{"arch": "vit", "model": "image classifier", "dataset": "histories of elementary cellular automata, time running down", "train_examples": 147500, "image_size": 24, "crop_scale_min": 1, "horizontal_flip": false, "translate": 0.12, "targets": ["rule"], "num_classes": 256, "norm": "layernorm", "norm_position": "pre", "activation": "gelu", "mlp_ratio": 4, "head_dim": 64, "fused_qkv": false, "bias": "none", "qk_norm": true, "parallel_block": false, "inner_norm": false, "patch_size": [2, 2], "layers": 10, "width": 512, "positions": "sincos", "pooling": "mean", "register_tokens": 4, "label_smoothing": 0.2, "loss": "cross_entropy", "init": "torch_default", "residual_init": "zero_last", "optimizer": "ademamix", "lr": 0.000405, "beta1": 0.9, "beta2": 0.95, "eps": 1e-08, "beta3": 0.999, "alpha": 4, "grad_clip": 3.0, "gradient_centralization": true, "steps": 11000, "batch_size": 64, "epochs": 4.8, "lr_schedule": "cosine", "final_lr_fraction": 0.1, "warmup_steps": 1100, "weight_decay": 0.1}
Rows from block 2, named by matrix and row number. Rows with one number belong to one neuron. Each number is 128 + 24 x the weight over its row's rms, rounded and kept within 0 to 255. All counts start at 0. Numbers have three digits each. After the name is the row's rms in percent of the matrix's.
# fc1: MLP up (model.blocks.2.mlp.fc1.weight, 2048x512), inputs 103-205
# fc2: MLP down (model.blocks.2.mlp.fc2.weight, 512x2048, transposed), outputs 103-205
fc1.50 384:176115135157146136108115112154117096121105123119133118137156167114157144140155199147127141147117181116100126156145141143155113159135126077127108122122084158112117130152076125163111090126130129117128118101099143130137108129156100115110138128125143106131158119145131118125084096089103068100122127125129109117069
fc2.50 099:155147139106161145103100135161116154119092096113152115078110173068105146144092144116102109090118125116102095115118111139128159143143160116090123124116093099150123162152101101140112105088095151122099134106114125110149131104130138118128103144148159139113105158168141142111155137113127130099167155141110153119146
fc1.51 132:132132155137134160109124110149161112138136136125145117153162146127187168131162161158126140150123139142117144140132144155164110142142116111164122112140123161129102095118113134149102100107117108111156124109108145105081128148120055146106111149111144137096143110085128136119110092113108077090132141094125100099106
fc2.51 106:137097146114147163132103129155120113116127100092183064104089173118138142132115093100138095119090146098112157105092117099130112125099158114101149114093107105151107134126087138107066096107092135123153172133115123104162138115141121111153164169167121121164084162128117101129141108106137116134144168102104137141148
fc1.52 169:168126133151145157136136124168132092125127129139150121111142166113158155150173170155147146146127174142120153159151140166163125158151126117149119114147083162113118123116099128127119085099122114106128124104073146122109121135146074132104100135110150123123150134120136129131078100088115073098129127101112102109094
fc2.52 101:181122159163156146103113123128138139126130135105135103115151149121150105106077129098101120134092112108082149115097114100110092117085139076105111123094114130124080114114095142169065078121103085147150154160114115135136143126145123142144180161143124114142102117110128128162112083114103102131135198097113110095140
fc1.53 215:173135129156156153119141110170143111150118135156160134112149185092154155148145179154143148144137159150120140137145139173160133161163151122144107133155084154117120122127111110139124092115127108099113099118081135123103136123145082138097113131119133135135160119110141150121096094092120099081107140122104093105085
fc2.53 126:149143135169092119146086141100154122116135144112095109136157121106163140108143132140121165133125144109109122128083115116115084110113107114133114099142151158117116123097080149142086083091075148116170169135128123122129112107115133100158111148116148115125084118129100122126114107140080109125128139091131130079141
fc1.57 049:131119137140105158125109152122118115108116131137146125115152162125153188128166146139166142150127156158115141143137129109141104145134114104123101113149085167153114098102093163107094082113114096119152114088120157086084133143175060128140129133155146124147134087113107142110113096110110096097116142131132109135121
fc2.57 129:152128148132166129109122128146140143165122134137135111118150159124146147099101119124089095105122119101073136103124125120133121134108130071095116144112106129140090112135068157163081074095088113131121104118142142101121130108123136126140133143155140123157149142127150154146129104102116079069141175110096120070092
fc1.60 344:166136137150154114124128108139163111145123157153130131112157173127190133111135174156126156132139132151107112105151136162159110131153150106133103123138109132122122085115124132143120114125119107121114118105078168123129131137124107143111105115115116135130155103120125151136103076128087128073116133123096075106076
fc2.60 077:112106139117095146144150098118132110133149117100098148143119091128108102102129126146157139129116103161153164157121108129129153120134110167147162132141165153160162098124139145069164144125150111137105114151171120173095116137102152131195091126126135136141123092146142147101124167125138152162129133139165152179150
fc1.66 151:156121134159137166134133112131159105155130130125138116133158160117164181138145152147145152146123158143122138126118127147142103133137110119156112106157093155127117116108101140137110093097129112107139107119098145105082118139127063121103101127114139124128134093091133141131107102124119079099130128101131082108095
fc2.66 091:173140143158147122114114122137131126110122155118109119093167153128176104118106138124102098126110118091079121125112105116119114120087144072109137160109135113121091106142088170165079072092092093141142142132113144111129164126121147148127134140135120105147140114134120146158107095137108103106137137100106110078127
fc1.70 085:155130125126136164125105117146133114141131148145168114110128202123149133124154168155152129123123148142095135118149138152155127143161151107149090128128091146144116094124096137126103080117122111122126144119070125112109127136130077160116122131116131124128122130118145161112119089096094108083105148111140087095103
fc2.70 081:129121127104161109097102114135154132120205125110128123113121136145157071124136135111109117157078098106079136134115119139133148164107097056161155130117137166154102114161121151133101108106114103139173185154143122125165152114144149159165113131119117137094116127133115120088138135153119108120143145082126101101106
fc1.73 162:174145151157138164133131130135156118151137152142143117111149181125174163122150169149137165146128164160120147137142153164165122149160138120149111116146101148107110098111115135126107097107135109104127121120077143105103129130147084139114109133117132143129141093105121159118107096123117093078124129118106089104092
fc2.73 122:167115128159155105133128105130155118098126099129102128161148144133157079104093151084129113165124122127105124129132107121118123122090122076141152157102113114127111085148111149161095109135096102140112096105147150118128134127150110128131150120138136108182161113132114152151095096110104089128149134139116096085108
fc1.76 104:167134143163154143119129095168153099132124143128143129094149173090179152148149148154147149155124152128120130129133130169164118136149145113150118128151101141107133105099126125132127106099123111091123130129060140136108127128127086128116102142103131127134146114111134126138098101097115121072117130113083083098099
fc2.76 089:152127128137135142132092153100128115124143180121079105178167130107138132106130137131135154143094116107102132122087110115096080107109079104127091102117135183138105126111113162148103069089097112144178125110129133117112109132100120155106142129120142110106104129095129117159122117136085108137145160054140108074117
fc1.77 183:152132140122146158107108123138165140158150166125129145102181157113174156130149123188125152137115135132121121130115141150175102128145133098159136125126095125114109100117118139142095091093116103104139128150114132109115122130126072155120099150147152126125120108088110124134113085092114110086142131098103105093105
fc2.77 087:096119083122098108128126114102115168102126137093102137141061096147141122127128107092132131119122106144140129119108151112108152120118101129155114143131170111128146133128155094118112168176144150177172178150162105143163140136140175145171144116129091162142101091123078105113166155177123168169121128157146136147162
fc1.78 243:143144149149131154124120118143152137154103160119129115137170154124182162133143133151110150117115130124101114121118141151146104120146115084155093097147105136106093107117112131141092076089129129125133122112087143121129139148126085129094131141134143155102137107109120154129122072116127099074128130105105106104090
fc2.78 083:139132153123128117130089169155145130111134123106138093117096117153146103117106128125104135080083120103101137139091087108097124153121137111136113125083114113124086164133117130101104098113098104147123158142142121119109125166145165124165137152149184097148098103184072116136078063132099157129134154090137185113141
fc1.79 248:178123124146144151132142111162146114153126125137150130123144161106152155154138160152142153138121150142115134127131144169154121165148157124155115121148105142115122127116107122141104101110131106112118116131087152113108132139121064138101109113122137132108142118100129143137105099104112104095109132108106074102083
fc2.79 170:148123134129120131160114134125155112093171175141088146142174145128133125124157137166169141152140159111120136125116131142148119130140115147131133106133113145143133106090130163131114078078076115110141140119133149113110108114104127126108098126100142121100093137126130140153082145108097103122141130071109114107122
fc1.83 083:158128132158151143131121101144147093136145128135128097107142159118153154142146142141146127143115142130100122114121106133146095133136125118156117104138109166152124105105124154133109108109099102102129111103086168095111129145097083124112104122116132122127144110117112136135106101117098087092133123111119067086098
fc2.83 081:163107133151183162099107152113127148138115166126152094141148153133143118099090147096094111101101119102079136091106118095133095129090157084085091125109116110124071111143109167149072078104112098154146102138120128110082132144121132122132184155147157120162101156129124109162086085112123113106133160085103120070105
fc1.84 300:168116134147143154116117100156150097132148123135146112112131174125148144120168178151137122149113183144099139130144137157183110162146157115146133121133118157136124110110108139132109110101127082122140133111083163108125130133121099144134108123129140122143128127117120129131085091099098106078125138106112078114098
fc2.84 069:128102127134171138123156163121106099115129132105135119163158100143108133143106119094110120125097109104127147126090115104118142114101071097122121132130125168105096190155124113101110140148137121151142148121149084152117116156148166140135154120123112143115140140137147090123136120115151114197131115150139171146112
fc1.85 175:146114130144134146129139122146150094136140156138125135117175147122172157143153135177139147152110154122116120135122134153163118148162122100160138127155093168138127112110119133116103093089124086108133140130096138108089108144129052134108091128108123133108132095090130135118106099099106094087119114097102093101088
fc2.85 122:126093133165137175164115153147080144134095078140215088142052157117109157122118150105152110110134153125140155118120121118137114120114155159123135099131118148115120130123105125140101153167139156114153106140093114131140120118139124145105168158110131123146064150110134097126117089109161111144106130140112096148144
fc1.91 221:163134130148141151131142109143153099175130148142136135124163172113174162133140151151130140137126144140108133131137139165156127144148128111152112126146097155124122103114103132128107090096140099100125124116083144117083123140135064131112100119113145143108151102102146157122109101114110092075123134109109097098099
fc2.91 189:153131136138145117144127122133158135120121142138102130144152145158168114124121148116123117128138135125095132126117098130121124139087124086142144156109115124141104092138086161157093077100090110133112112122147155116090154124124114129116118121132132113149170114123102167122093102119128092106130129100131095083089
fc1.93 119:129107120130140158128127101138135115138128123128151103112159149130182176121134155140130119146108118116115122116097112154161098134128135134160137105144133168152114120131117130138096093117115093096156140144102142117117155131120057127096110134117128132115128127059130133131120113131130092091118141133099056090091
fc2.93 089:134114088088141129148134136086105112124093141131162130140170153075100163142129129132146126108155115126159146124167136144128112150135167152121113179154111114135123174114139098109099074135153109089136084120138131113138112097141087123059158100160119135086126130133141140109143138106152124149104115102125119167165
fc1.94 226:173129129147146148137148102151160118149128145133149121120148159120158154150153162157149153160127163150119146134137155165169134168157155126157128111144106152116131112117110136126106094102125096109122117132086156112110128132121076136105099112111120139105140110092125144124105101115113093093115127107101078101089
fc2.94 137:161119125146133121157090131099156121097164153142084152144179143108123113125134124148158129128138135127124133137109130122144094123136120152112113110126115133142137118090127158160121090096075126113147137102149134122109083097091114112151120138105138105120099158143130132154092147106099113123149126091132129128128
fc1.95 020:129127166144137143131121124180121130123111136112148104129123162152133189104160156151124125148117148137100127127121122142140117138134115103143103086130088159137095104121115153138071111086119109140141134105070126099109144142150111161113129139096137144126127120129131123136098119099136069118137147115110086117118
fc2.95 089:128109168156129156145121163146127142124112158100149093102097122121154134115101151094116134091096147140123168136101107134107128154101141094167137152109147134153115142171081104125116116109120106189140178139129113154143145161149161127140111159204129147156109128138096137135117074141123126119126121108165151113117
fc1.100 064:132113141135148154131102106130148111134134149156155108099131169107163137122122133132142121124095121117070103100123107115144090129137129115123104087124113154144140074121117142105117122122125102113142121098071166114124129115132086129123099141126134151126125094122112136112105122120089114087134119134089060130117
fc2.100 139:090105102103066134119130140124075088164096122105129117139121132123127122103166097118148126144113135086125125118115100126117109118132111108112101129110152159145128146115142138118138111121172130110171182148115133147121123147128141130101131119123151110133079129128126107154141128134114111115071158115135127107149
fc1.101 091:163130130156147140121135126146158115158147138140128133105170163115169143154159154168137153150120146160124144148143144146159120146144104107145112118148092150118110102125120142134117091104111106084124114120098137097091128127136057147112088142087154135104157097110126150101117100090103097083129133101098113094102
fc2.101 098:150127163154157145104078131130143134116131134111125093124141142102139120106098110096106108126087109084074139109071104091126079103082119100122110096099141141150099106131087152157077071112077107138164145126127127118123126127125149117142158175149139116138092149108128107163121086116096116129163187080122128110121
fc1.104 071:183136135145175142117115133154126109131134143123144111124141166141171134139158170161141151150115153140106142151129123160166126152151114099149107126147080162116105113133126141153122092110129106108130135123108123108108126144146096154100095156107130115130153101116119140130090087094113088089134143095092097082090
fc2.104 249:138134135133132107113119117154151115120146139136101130127173144166160102111136139123125115140118128119092115125143111139124126147108116076141146178104116136155109079160104168169109093092085096147128122119154153126099166141122127147113116139121127110138184106126114157123103109120113092091141115106144094083082
fc1.108 096:138130127143154158123138124149148130160135145132164120116145188106168180139155158138135132135115138137104135126121116168153108148145132122134112097148087163121116115113108133127108089107117103087131110133087139104093124121133067132090101134110136143109137111106137132128109111113124097094120129107098078106098
fc2.108 095:146143149170148134123101129107135132131140149097123095137153130092142118116100104112098117135077112096103137106068107096118082078081106088107095097107141135134100112111102152140089071126106108136155157133109129123123102129128136118150149154129129148116089130112133116169131098129090139120153166098109138093133
fc1.114 163:161120131151146150113136122166139101146152139130134131100155174127165158129154163164137147151118156137105128130131135168174121150157135108150115126149080165132114107112109130139118077085118114097132122123087134115090116142135067154102100141110141142123147109108137145122103105095112080072141144114096093099090
fc2.114 148:158071156148155171136113131157140141135105100117186075110078184127157149129114123098148099108096154095115140114089117115143116128095172144119147131112115113136107118139097124120062103117124167113151137133101142089146128134136113129101160169155130111180090154119114088132112095120148092125135135129095099110116
fc1.115 222:172150141159148152141136116141163102139143155148144124116145175119152145138154159163149164141128163150114138130147142145172104136164126118139107116133091148112122097112111132126121102096108121098117109111088135109108108115136072135110102141117136128134146106115126146125073094093116089092129118114103093118102
fc2.115 091:171146126171141166124110140135150120117118163086121096140139150098152111107097124093125134169093141113103141111053102100097079103041140083131115133101133142118109110107098152174088103142127102143145158143124140143095118136133124129132180129136117142149103115084100126183119085135117111132144173100118097078085
fc1.117 200:172125156166135164132125105142151111127142153113151099107122161136185157138155154145159160152119157141112147136132149155168116135153134111162121107134110162113114106113105134127093094094109118105151145114074141120125122127125079143107105136113140134112128113110128119113114109111112083094130114109108076109098
fc2.117 121:162146130135141116119130136145124113138099142113106133152163155137122138117084107093092104109097113066072115082072087117091095106083086098120102135113125136149081140114072167173093074093111123151106111127123118130077123146131131089141151111135127143140136154138129161145137099119113072121139167125092127112102
fc1.120 191:175149151150134169124119113136156119146166153130126122112150170111157165132175152166142169148127158156125146133136146141175101116150112126139114117135099133104112105106130124127120101087142135079125121116077118128090111114131051138114104141125172124144137114105111135140092111109124110096131111123103095121103
fc2.120 070:160139092163138134159124159126118101102109172123121099130155145121157102097106116102125120157085135101107131106071136099103081105082131084108107078110140165111100113094125186150106094141102098169151142123124136098112131141118122127145167132108121103126095126118109129172130090149100105145142167079110095104137
fc1.124 140:168130131151137138138126113112161092142148134120111118114150170128179153136144139145151156137106145138113114126122135129143090132140119115160115104135106155124117107122130151135090086097123120099143124128093166099097125128110054131106107125109136117120140102088114134103117109136099081077139102113105077099101
fc2.124 074:163110113167131119165140137142134121137093151134124105120151138126176097114079109091108099133118127101089119109079082099088102092071144091105126100109128134139129091101094158141143091121145109144142129125104154147094154136125133095121141130121113121144120137122113141168085080120128119121099155105114099074120
fc1.126 072:142145132167140169133141135151140119165130156129121134099167160098142156137164149179157166140129161145119131131131154155181119156167130114159106101151088141126128110096131142126127083089120121086111102114101130132112111126137090114097115133115161152116151122118106155148084081095119089079130149124089113101108
fc2.126 084:132121102123147143137154115118119109124175100130141103153072141179107099145109129100150091097067130117120137107106113107104102120076120127137156143086157153143080158181116126133098133164121111160143174123149107129133145154093111140143149144136102126132085141098112104090150143122118106166145097138156107144119
fc1.129 203:169130137150146158130131131138147115161132139150131126118164181104164147127147166144139154130120156153114136134137134151144110146150115113146095120144094147117116108133119132138116090107134109102110104120080132118090121124151062142103101135121143126131156098108131162119094094110107093085121125114119084095099
fc2.129 099:147141132148138119152110113115149105134107158132097121123183145117181112112105133121135122135124134100108108099097106098129106105095121090124125103105111143134111086126094150148101079091108103140135122121143176118110133126126143124134121142118117115126120127121110143132092095134114106096142136095078105067094
fc1.131 093:168149143150140149126126110149147109147128155128143125107148192131164155141152157164145148128128154135106146141148144158179118148160131106141106121144080145117120103107099143138112081085102122106122121115092132115111120111142074129119113123113147133112143107124130158121101100094115062085125132099108105111107
fc2.131 086:151146129158146141132098140121135129129122159092126081143129120112128117108078124111107127138095118121111136110065118085106073089075107083097091094102139142112103131112095154128087109128114126146148143117126125125137095133131149122174153162132127141123073146111131112171126102122110148148150171082120140081129
fc1.132 200:177119127145149151137136109165158100158134135135145123112148182115150173146144156142133146149130165146119142135134134166156118146146144119155119120147092141124119118114105119127112084093134106102126117117082154113100123131133066131115104118129127130131126117104136144133103104105115091090125133112115078118087
fc2.132 250:150139142136157117115113114148170131123129142134101137133170155151166108122123146123111126135125121122088120122122099133126125145089124078136146156107122123136102086155096155171098073088086103131113124117137157127095153138126118141103119132134127126146177121125111150125103104127118099091136125113124085085078
fc1.133 015:180124145145132145118125117160148126128126116132126153109168149090143167141140140147121151119126144135113135140122138155147119131133122105138115139150091120112118139120070117140112097070127130106108106108101129131110115115126058134142098119137162119138146105111139142132097094086119122101145129090123115126094
fc2.133 098:136119164158145146119091094127172159109135143100112095096126123115123143139102092101096104111088094124107137096078139127117103087096136097126142123130145097126107105113120111133086142125130132161165181132107126134157115156095131154141142152151118162096105167070133110158185104144110159124147144101126121114133
fc1.134 169:175123128160150142135129110151152102135144132152135126105135178108161138154150149144141131132119155140109137130138126155159125142154137108148117137148072157126117109122102125126111085110119107117125120107093152112111132123134086145111092118130127132123152107111151143104112101094093085081126131117114087111092
fc2.134 093:158153133130103125151110136132159098107130154108092142142157136084141097101159137142133130163105148099107110129114124137130094139106099078127132113117113159126114104126100153145109103089092111141158155126129145146103123123126124144130127119117124118137115106141124128155090105118090107112145137082113110102145
fc1.137 115:155128143159141156118121096134155108160136118131137119113138177118154145136144145127130121148108151137095130124125120125152111150133128112132111121132104160143117104127107164127105091110109091114142113116106160098065132126115080126132107133122147131143148095110122141120097105106105089096115141095132083103099
fc2.137 185:097106111118095131133118151104118085103166133159099131116169134105132141141172147143156110115106136106130105115133118147141096118130087167142120088140099159166103149091131136114125092095086133096156154105118148119104116118106109145064099127118141098074088156106115112125112152124099080112135127080127105116124
fc1.139 143:153148132149131171121125137150146133158140144130136133123168169107149157157146151157143143134109161147099138132117134154157126146152125092151127123146088155127101122131095132135109082098111104110115124111113136111084133127141084156111101129129151162105135112101149177125119092102107087097139150088134119109087
fc2.139 123:156114141129146140116103129126125111120155145130115110129168152120138119114143114120110093106078131069062114087079090114118071110093098093121114104121113154161084113121080158135086069071096121141138154114109139118105133137116133148129127142113135112135125154133139129167109104113102088101160159082110101092125
fc1.140 234:173127129151146153127145113167151111151130141150149129113147179098158160136150169145132150152131161147123133132133136163150118155143146117130107121142088150105121116110112112132113098121138102098121110126076157118094124133143072135108112120122133137126144101111132142122100106103106109082107129122107082109088
fc2.140 200:157137123150130122162111120097189116116171161123065142159175115124138097143127121160113148130121135125126126133097114118131090111104092103137142111128133137121112121105074145151115079077084132118130135110153155149097100109111107122144070131112135123118137135117115140142081111111092101116153128073123108111113
fc1.144 199:165152149151138170123133103137162113163130156119152116130150172133177156115152150157149152156120148141104136128122136136175116153152138115146117127137108168124116100116113152133116087093115109077135123123097114117083112134135058150106100139115149142115150087099131151128087093100126072092113141115103096101100
fc2.144 134:134120120115122106132127146141091075111134102127112136137137140160130091105112110105121090115086133069071107097085082103098105127051088099121137148088144151167085122157092159148098107114111116156132142120154148127107166161121147138147116132113124110158139111142120137103126147144108083116147127097150101111111
fc1.145 208:158139135170156153134134101139154107132132141131145117104145155113171161134156158152142149154118163151119142141132138159164100137140136115152128110146106153129126107105106126131101115106126100104142123101086146109113129131129073133112118136107128140119150101105113129124088093103120093097131115124102083110094
fc2.145 104:144128130134107146145113133114131123138102151143124104161162129087141150112132137150136145142121136116107137110123116124141094111133107141101062106144100177136123135105102153128093083102119120103129114121113128133088091133138131115121094129116129120113112149112144138172137124116093107109115164100098125073124
fc1.153 116:160138131150156158138135126145141116136117141141165104130152166113176170131133176133143139137125146143110135137134131156141123166145130130164107112142093167139118113129112135136106085113112106114131112106085148097106142144130069134091113136118141131120155113102118146115102088103115080099114132116120089096088
fc2.153 113:139122137164132146144111144119122130116130159110115105133171147100146137136126115126124114132100131102093121120082099117105086083105096082132102093132108158141087119087116149136093080099136105131160167097093125140102118135137144167108146131103133160096087159098147121171125108132098095123146166102082122106120
fc1.154 215:161138120158155157135139132138149093142145122128137124124157165109164166144168170153144154146123165154122139152132138170158114143146121121167122117153098167124107125129100127138109088101127115100140117101095140121098123138136072142093108132103150130127144113096136136123099098115123077099145116114126097110086
fc2.154 081:150126134163170120158120143134167102133085141098111094152146152109198106135092126100136127123134121106118129110090106116127112103104163101123141156112112136127119116111093158163114076103124112123130145129135130131099136129095113104141149137128116118135149148095113158144114080128111129108110149107109109097123
fc1.155 171:178144137177141162130145131145150108147125148121139123135167176112174170144159168155147174148124186158129146146137153159165113143155132112142118122144096141102106118117107119136111096107141130091118117105092127121085107137142066139103123128136143143124153104101130154130091094108111086104130115140123099123083
fc2.155 208:121111099112110115163124139141134084106178139127096132130151157143136121135173124151146100129096148092103112112111095152110094120114101131138137102129115151157100132087135153129111079089112115121143179109111167138114146154104100153081096112090119114088117154112122118144120141129104076118123130077113075115119
fc1.160 366:161114117142146157119140114153154106149131146143150127129170191117157170143156171147146160165125156142127129135138134168165132164164138118150108118158083170124117130130119125132128077106128112086124097117088134113082105134133070133084103133116126130132149116090134140132117102101107092099111130117111081108070
fc2.160 153:134132109117114132144119147136147110104160160135093145141187149148139098125171154158147138134113145121095122137138118150133124152118103112124135141116112142154108114136114163130087082062087112116130146103141153152102147136112117160074099129090138121098166132129126155131111140120102088111150122083120102096097
fc1.163 041:214116125163147111128125103120164095113135123139101137090171155132191128122114167149138157133138161143118129137147146127158104138137158126143124151131106123150127106124086129144114045092090125102111117094126162114113110145107054139132120109143140112141153121098125156125088107128063072077142136131110096107105
fc2.163 094:148102158114135167112102106144139145160097122119154075164086144160149132093099124087105087102090107112082148095090113084102110135089140082134119140090134138137095092172086158125075091137122104174161160159148142097121157163141118129158151158162103143165116112116110127078130087112125116126107153130137094100125
fc1.166 141:161136113142130141153144121140142088140139145131130109134147172130181164143160140145160134160128167132121137146132125152165103141145125116138118099126091167118113124112114133132118066093111120077128110118099150118103111118120068129078105118104145113119139119102139134122094106113115061087130120119102096105089
fc2.166 088:157148159147132156141108143094156125119138148087083107127166124113133077114112139115115120122083114106096131112077099104104081089084092094146124128106106137140102099086118173137113098102103103147129138139116126136096120141125120142145139151107109108124121132124102129173112075111105110130154162069142132078141
fc1.172 083:186136127173140143130137108144161098151143137134129118113149171118165151146134143131127129137103142126098127122119126146153104142130134114146125120135111149133117112115111142135105103108115091108125121118088164107113135137118089119107100129108140131126150106100128134118104099107100090091132119113116087093086
fc2.172 244:111116127106085141152107152123128122126155122122108134124160136102126132130177128166147127118111145107110116115117111135125096108142082129137128097143121160150117123101122136112133083074131136109166155108094141134093133119112112161091087123078151137089103147117132113141110140127116106116127128080135103129138
fc1.175 118:175120135166160154124126101143154111142140148137139112112145174125166149131138159137132140140108151140103135130129121144162107129134134115156118109138096148134108103124105136134103096106112106096135110096086136114108126127118054155106113132116137136113144114101125137121098102100106087102145122111104076110089
fc2.175 079:161152141171143128143111129140152134139121143113132107147154154112157150118097132107089111115121127089092150119096128114139097116094131084105113134114106143131083122117074145153070067080088127132120124117140160103098103118146140075152137137142103123180119140136141123152109079139115085104141171095101129085099
fc1.176 007:143119141143149151130103130164109103099134123115146106135139134105129149135158193151147129158107172127106145158140138158147135151140132096129151093145093168134112143144088123157095108117110119130151149116112126117144151119158115117094103140106150125130133154120143110135095132092116061124131142122129105116085
fc2.176 092:154139124142145134123118121141143133138130103120142103163083142148150099112109123089129095104106120092090139087113119111132129133085164108152160177079138134124146087151123161164111083148109123127118088149160137125117117124113115102128173126112135107180136129140126127169109110122187098134105134124136120105104
fc1.177 193:161135127151128158136143117132155113159141130128139122116149168110169174141160152146142148143128161146124136135120125145144097133133120121144113112142096153115106119106106121132108083097134119086134115124084141121082112127125059137090111123114164125121131109099133133131097106125131097097124124108123091108088
fc2.177 082:194104136184144110156111151110145107127111174120088105122177153107171100120100112100106101137083127095092132114090119103121095106083135097111115120100123144132106107106117166160082090093127088124130152131124138109105133118122120117143142127092114116137126105126106140150103081134091113134142149098115127087122
fc1.178 096:178137105162140147123134120123139108147130148137139124124157173118174177146133169136150132143121159132122126123124139151170107145142138117137117121135092154130103119131094114140115073115105120093139106108091148113110123108132075130087105124126134118127148111076149131105120095113108060091128118138113105112074
fc2.178 138:146144146138122146139106129115168112134149146098092116123163131101139083107117115113111114121076115118086129104074093105084067092072105073150128101110123130154096102101098155133100111128110106157150155119107134149115146142113113168130149139119134147104124137105109134155121081121108137127157157079142099088126
fc1.184 080:152153150157149158142125117126151123159128150124143113106141154137170155131139150175151161122118138147101130124133142134160099130154109112146106101133104138123121086108115153123103101084116124095132114110102126109109135127135059133110100142099146146094155108120107156119101094102120088095136121109090100105114
fc2.184 091:142135104138147145148132132142129073134133154108125115128130168104137118118114125106109087135105141093093129100091125104095079101097123107122111097103158159137112104126130160138100108128118098173124177110118160123125146140136136114157134133119096120151080133140116112149154086139106113133129153097124094127145
fc1.189 131:169123131144155165145139129140134105149122141152157112129151178124148152122133156140143132121115157130108127119124123139151106154147134111136096111136081155128113111111107136134126105122122107095116088112077140105093119116144055146093108145124137123133149104102135149128068079091109081093124138117113096108096
fc2.189 096:169143147179166157125106138136143120121115154098139104105132153082158102123100131092124123143112117112101124109057093104099078097073139086127113114108114139120111099112118138155099097126115106145144162119091135122145134137120127152139168138147132146171094125107112112178108064134111150141148166116112094088109
fc1.190 066:170133159150153178088111124159139129144133144120149119112142187112170151123147147124106120132099139131097137128116134147161111139126146098111103125147101149116095106131108122153112106130121109095146130126080119116096133131144083157100110161117155141138146105100154140119092104095105104072121161092099106098093
fc2.190 100:144129132136137121130109146109136090087179140124080120133181109125121087115136153136143110120092144110109130130103109113106084107086083086139145107104133148175081117138089139139104086099055139141155132105153124137118131125118149165114118163142126102103124162123138124149119103115095098116176159061155135112132
fc1.191 201:173138132156153160136137121145147100139142132148142120120159166112159152139160167153155144153131175166134157152142132165169110146138121113143118114143095160131122106113108133136127105112120105102125105109099144114096124131131070144096092135114144126133159098098135141132094096095105080094134127113117093100093
fc2.191 099:158130143151134143135099128129139144147105161123133100116169159087174139111099140102103124143112133086082119100099118103122112135091146068109093104114123135124083117115081159148074061074090109141147128130105166110122135119130127107143170131146135119122099125135112125141119070145096105124139165086117107088123
fc1.195 209:158133148151133160117131121136155113158151132129131112116175158133185150122166149162142158150125170146122152144139149145178113142150127111147125116139118157113100104112116136137093094097141107095129130133091140113101126135129073155109103140115155133112150094108131148119096109114114086068122141104107088098114
fc2.195 092:149120161159174149149118125165167143128132105110134109109114168126156131142107141115126126127096154129114157139089131128128131135083164078147151137117136111131090110130069132144087108106083110161149140126136149137101137125156146140132146152156121131174126130112121129132088070134132106100133152094116111102104
fc1.197 020:163123147177121158119128111157149094130151103130136133101164157122166181135188144167160154163131186147123148164134145163190146159163151122160158159175106168132133134120102162128101107080113100089123104096101126106102123109152077144120113132110127142147146115105136145126101100094149069085140134129094104109104
fc2.197 076:148101163155150116123098137133146136117118123089121087141132138118147105092083116067066080125084110096064143100063088088115094096047132084098155142092134122153103111151097160135098083117106114144155155135129138123121166138123157114160180158151126138130118148119130117153115097133127123141151165095133155104104
fc1.204 105:163135146160147154103121110140158124156146158139134125118161182118180145124150157144137151157108155151108140144135149140179119151138138098139119128119099149116105095135108140138102089112114095093123111120100140118085116125151085155119106141125146135127152099097132142122094091101105093089132145108112090099093
fc2.204 075:121121144145133140181110171109128097082147144125120093139144121118154130136118112105119110120093145090117121098086114107089076123082088104149134086127146146152091122134091142141089077112075124158160158114144159116128146150110144130137137131143129099126119153128095109137098088134095127121151131057124113085134
fc1.205 104:146147136164139156126120120126157122150167168139125116112151154125173167146134136164158162142121147139115121121127142142183100122156104117150130096144102141116107115115119120126123082087111130071128116113096128121113125110130057145097086136110149138094146125105126154118104110118110074089144106127093098106111
fc2.205 083:161104151158183130102101141129136136120106126112150100153132153098137113099062115061077064113070104062089129113063073090085086107067147100098119135078130120157115116130088152159096094125127118159143150135118125109154148111127162127172170170151126111183090126150145107117129101149102118152156159108134133109130
fc1.206 172:168114121151151155135138111141148085152143139137132114113154164110164169151157152156145136153119157140130139136131142165173105150147128126163133109158103157128130119113118134132118095104131104094143113130085164117101125133116063130098097129103139120114130116095128136133106101112107082084135121096103077101098
fc2.206 119:161112146154158123115117140137157135142119136150131112138152175138188105102108153093118115127133125122092129111119104114135126132087167080104131148095124121144095072161082155153084080103099110141138108132132139113084165117120118140119153143145130103176152121119124130121092084125120099098116146117123099089089
fc1.208 135:157131127168151146133153124123159103141154148146136128133157167133163161135152189173170181144130169155124139139142140149164103139155126121154117115147098148132113113127105124140110099111121115097129116097101130105105109135133053157096109123121137144098152110100135158107110094112104066097122117112124094113099
fc2.208 084:144125143132160137147102142124125132110092128087132094129116134074142130130054091074076086112097114076088119097064106087096082105060136101107136109087131099133109129119102150140098106119128130161122122129102152125132110146139125091175177142121138097160103161134121099198135083136138145161140157106112146101137
fc1.209 074:160128125150122129142139105173119105139134108146142113119137168122145184146167171154140146131139162142115115140140124161141128130139126121158093098168097144118109129096116126109110109083126108107116124088059151120123157120138096110120104121103142141136147132123124114110097101092127098113118125139095094126113
fc2.209 069:151159131154128143111166096182108147133130098146134132156129143112071115166121118093101099131135160179139107145160135140117161119145147144120131154137092138099120112136131114135171151128175157121102069131132122136130104103109123155099154117138143164150170131129202172145133166101159125121151143168117130151095